Weights of a small CTC audio transcriber.
Model: 10.3M parameters, waveform 16khz input, arch convnext, norm layernorm, activation swiglu, layers 8, width 320.
Training: adamw at rate 0.0012, 13600 steps.
Rows from block 2 of a small CTC audio transcriber, named by matrix and row number. Rows with one number belong to one neuron. Each number is 128 + 32 x the weight over its row's rms, rounded and kept within 0 to 255. All counts start at 0. Numbers have three digits each.
After each neuron's rows are labels from the 100 clips, of 14976, where the neuron reaches its largest size: "loudest" is the band of the loudest frequency at the time of the peak. Only what is clearly more common there than usual is listed. The data: Morse code for random letters and digits, with fading, noise and interfering tones.
# gate: MLP gate (model.blocks.2.mlp.gate.weight, 1280x320), inputs 0-35
# fc1: MLP up (model.blocks.2.mlp.fc1.weight, 1280x320), inputs 0-35
# fc2: MLP down (model.blocks.2.mlp.fc2.weight, 320x1280, transposed), outputs 0-35

gate.206:150171136152117100136073164129116110119122126168108157137121131118171140141132083140135127130152108105126168
fc1.206:053119141087086123113094094111117170127189125137152068099136141130146122139120129135121094139104159127118132
fc2.206:093145182126117181148107124170121125129101126115132146144158128132137113115098133113160172090077160094152123
loudest: 1000 to 2000 Hz

gate.708:112121129109092180083128190104130130107141160129108071129087144128179114137116143129185125083100159084148110
fc1.708:115135111089196074119157111161116115074127074150085127098135142071069138085153165142152062135109135160138078
fc2.708:116143178105144096114139194183131129047145087104149095057138162137104094117104133132145145152150135088141150
loudest: 4000 to 8000 Hz

gate.349:144116214117140074133162155095133148157123097141060083047131108039121157148111156134069125171149154152102095
fc1.349:131171072121143077176114132074180152105096147064179161146150150157104126078146148034137138123145056166180134
fc2.349:110104086116126131115096136138128092113128093135078121119097110189149116152142183178111131124096175152192152
loudest: 4000 to 8000 Hz

gate.196:122126064117135096072125125121121122118149107168150120120083148120065117143091161147093126119136077179105116
fc1.196:102148147154126154136147156158112098163111135070107116149153140125161137095134105149118072151076213087151131
fc2.196:106096137115207144120093189144077160115124094090094097187097184111128099122154183130076130121122125148110131
loudest: 500 to 1000 Hz

gate.749:087125071117143135122103119184133117121070175199133158121079084091103077142106118123098066112095156130089146
fc1.749:137098124167095145106152136088138151132176059126127126130114169122157142166092119186156175125155108097173110
fc2.749:186074098051195119162149129179108149148137158098081142142143121165187143107121110134193111155044115092085144
loudest: 4000 to 8000 Hz

gate.192:149116148077138191128086135096156160158147133114077121113069096112178136155145146101128079102145125106182114
fc1.192:149135119203109070172101138145178099091105141133171120160134154149095104095107121193093150112156107137090120
fc2.192:112142112082149115145109185167081113148120071108079091080127064183187140139070153059146113132107100136115099
loudest: 500 to 1000 Hz

gate.610:140081122141092162077127119147143109111127157084139127125083162141149062125099067110105092169093161130139171
fc1.610:105114142153088175054092070176124089139115148149139141104100110159176138089145096085138074150113144137187207
fc2.610:186137173121117092112113132156144102101113155117151103113120092094119148121141195161164150135097100133096068
loudest: 500 to 1000 Hz

gate.115:126096147167112083055124113137150165136100156177113142065109152176125157144132067148173152106116152171119126
fc1.115:101104121142088084029109110150151143121107153142153133118134140173104140137113119087161109077188139116144173
fc2.115:168068129162153055121107150189112130130105146145193119123113074102180130121102170158136120146132159076157086
loudest: 500 to 1000 Hz

gate.419:145110153137142139091121119079179105156145092086087097110176183099156093122149136196117083114187124124088108
fc1.419:156147099107166160111142073172174106115123149130091147146140135114124187078104146129125092155112145129092164
fc2.419:142157071156123159105107167073142106145113141137131138112143092094128124128110152120133088136088112108115058
loudest: 4000 to 8000 Hz

gate.289:151167144132093210153126158145120156121062146139110163150053159141138121142095158100157098168104118136174069
fc1.289:124163134129099186162139136091136122246132123132108112103105157130166121146142136146140184147143137136100109
fc2.289:129140107197142147174085106174134178134127125142067167183194135122114152138194144127128142103030183157129123
loudest: 4000 to 8000 Hz

gate.285:090127109125158149147106090162134135121124181130093107112137066183162142140164107125118176128139175121100122
fc1.285:119152192106145124145138130146127131151166107107105047162142119183133115120183110166078119083161149080096075
fc2.285:123127108167120132127111164118157156095146142164130116192081122087104132125121069154119136150080120102175141
loudest: 500 to 1000 Hz

gate.171:101124133115106123130131111149086137077111164130168098198165119191140135148147080132122159140080102110151156
fc1.171:073130099138132062139120131169094093073111113152169095144173060150152117163137105129105141167091139141067128
fc2.171:148134161129170160156088082134128168133087144169064173184148088056122158110162114096120166139116131098210130
loudest: 500 to 1000 Hz

gate.322:119115144122104134162140092087183157119133124178153082172148149100128187048128146091111088132148144134166134
fc1.322:164147097137130174125125156159092142099130112119153116154109092156145117137043191062101108139112123128147137
fc2.322:167175140144109169117100174132120110109131152185141053114140116123124158095088161153116101116108088074107106
loudest: 500 to 1000 Hz

gate.200:129192084126129061192155084107151154153108145148147127154113126121120231102122136117127128101126063148068103
fc1.200:153161160101141151122149164150180092084121169155122101127164138179088165177103105104108123176115110089165113
fc2.200:135089114132130125156074238138078128143100145102109114129096099120166176148121117112161140138096090124084082
loudest: 500 to 1000 Hz

gate.113:203144167110104096137111166139175136130087164182135161140101110141086170109116125141123135188179116161205161
fc1.113:082120161097093111127143142178097065103144104193145103114125073166118172166166146113157093130099138137130109
fc2.113:133108113128148098203127132207101120176103094127139104095197107093184179155099124129104097153112133132116109
loudest: 500 to 1000 Hz

gate.130:070153092096106127077108150096101159182090148109095143110166104134169151080150163129158121129157118127144169
fc1.130:164151154144144085125135143143148106116116094127174087127117165111082134156138112093103168144110164141105089
fc2.130:126116117145073138119131179093099108143055146106107123160107043105090117133143161098159095162095125155136142
loudest: 500 to 1000 Hz

gate.483:162108131143214118095152123131091169163111157165133155172068098091110174138104136132146157106162136125158168
fc1.483:096125064126138171131102184160153128105166117162116115070083100105119157165112101143169195130169110150123152
fc2.483:117118091178071189123130104140169108080104135131156152075140107157106130160127097109147194186114189109133160
loudest: 500 to 1000 Hz

gate.69:150191109132136071204137092112154163140147133111135107190105133107106239109136137087122137096137047147093122
fc1.69:144143146118133167110148192136191124096107185143115112071125116146073151145109085146100096197115121108179100
fc2.69:135104132108105127135098215128134093132117107093122147108095128094157174145104127092174138156116081111104063
loudest: 500 to 1000 Hz

gate.447:138132116163132094141025138134099090099149179123079133149114147106105167091152056108125142102152077102133185
fc1.447:112075089118166087072106148121069069089082131141111133166110091144109169008121122129096062112097125137090177
fc2.447:132165105129111115099159077088164116112119126198148151077167113158081136187100128131119099115112129131140182
loudest: 4000 to 8000 Hz

gate.622:181143129088135146170123135069138132148100120142101105093099115100204174132110194117167166166158113165119122
fc1.622:078083109074115143132126149174074100084092124224108117122109106090118143127138124210126091114107195117053152
fc2.622:125118115094115135095130141132194117153132118130099118138132146122101184133140161056088151146168066126101078
loudest: 500 to 1000 Hz

gate.457:110045125123151114131107139122160110116120175137123166136100131158158037193105111204127173123150170132120126
fc1.457:135164087166123152153138118137143105122102142109100165109123130109201137158110084121150181134093097142157088
fc2.457:104172140060102134118178120156072121210193082142136151080141122149116196117120176040125093133157103156121143
loudest: 500 to 1000 Hz

gate.178:098137097145114082106069158110128119041075167108117118174170103141161125130131116122184131109127164138110166
fc1.178:100120138129104149135118161124089131149074109156139137232147097146187193090134071086086128105087159126124108
fc2.178:134159106165137143165109151164155096074095206125103106150118140115129115116117122174216118110102118106141145
loudest: 250 to 500 Hz

gate.539:117160148124142142128073121150126148158106177123125115083091131160118132074144152091096132107128115141154153
fc1.539:136110084122166084139180103119114083126126081128070157131217078119153093172095172128160104142124143145086089
fc2.539:154149174135099158069165080133164090146144121046129161144126151167099121081153151124148151162103106147066076
loudest: 500 to 1000 Hz

gate.678:120114107143137144130146088143132131103138126203123140172088136124187150102092136128126128137116073144131122
fc1.678:091157156131078090122166159142097133159117112092094162127155091142122138110166108076126097151101183132136131
fc2.678:168121123172142115120141145142164157131110142107165098152154124077195115157135134144070047145125117148105125
loudest: 500 to 1000 Hz

gate.319:079094061144124142147134118142152119159093145127090132170118066137095141115141145075148107131081174179110090
fc1.319:055082102107121133089097123075133162097171091148205142094151137105125115138207192156166132114133125135149145
fc2.319:139139093110151159116132062146091103150162079096112101139159072188109121151092143097143102149142164121160151
loudest: 500 to 1000 Hz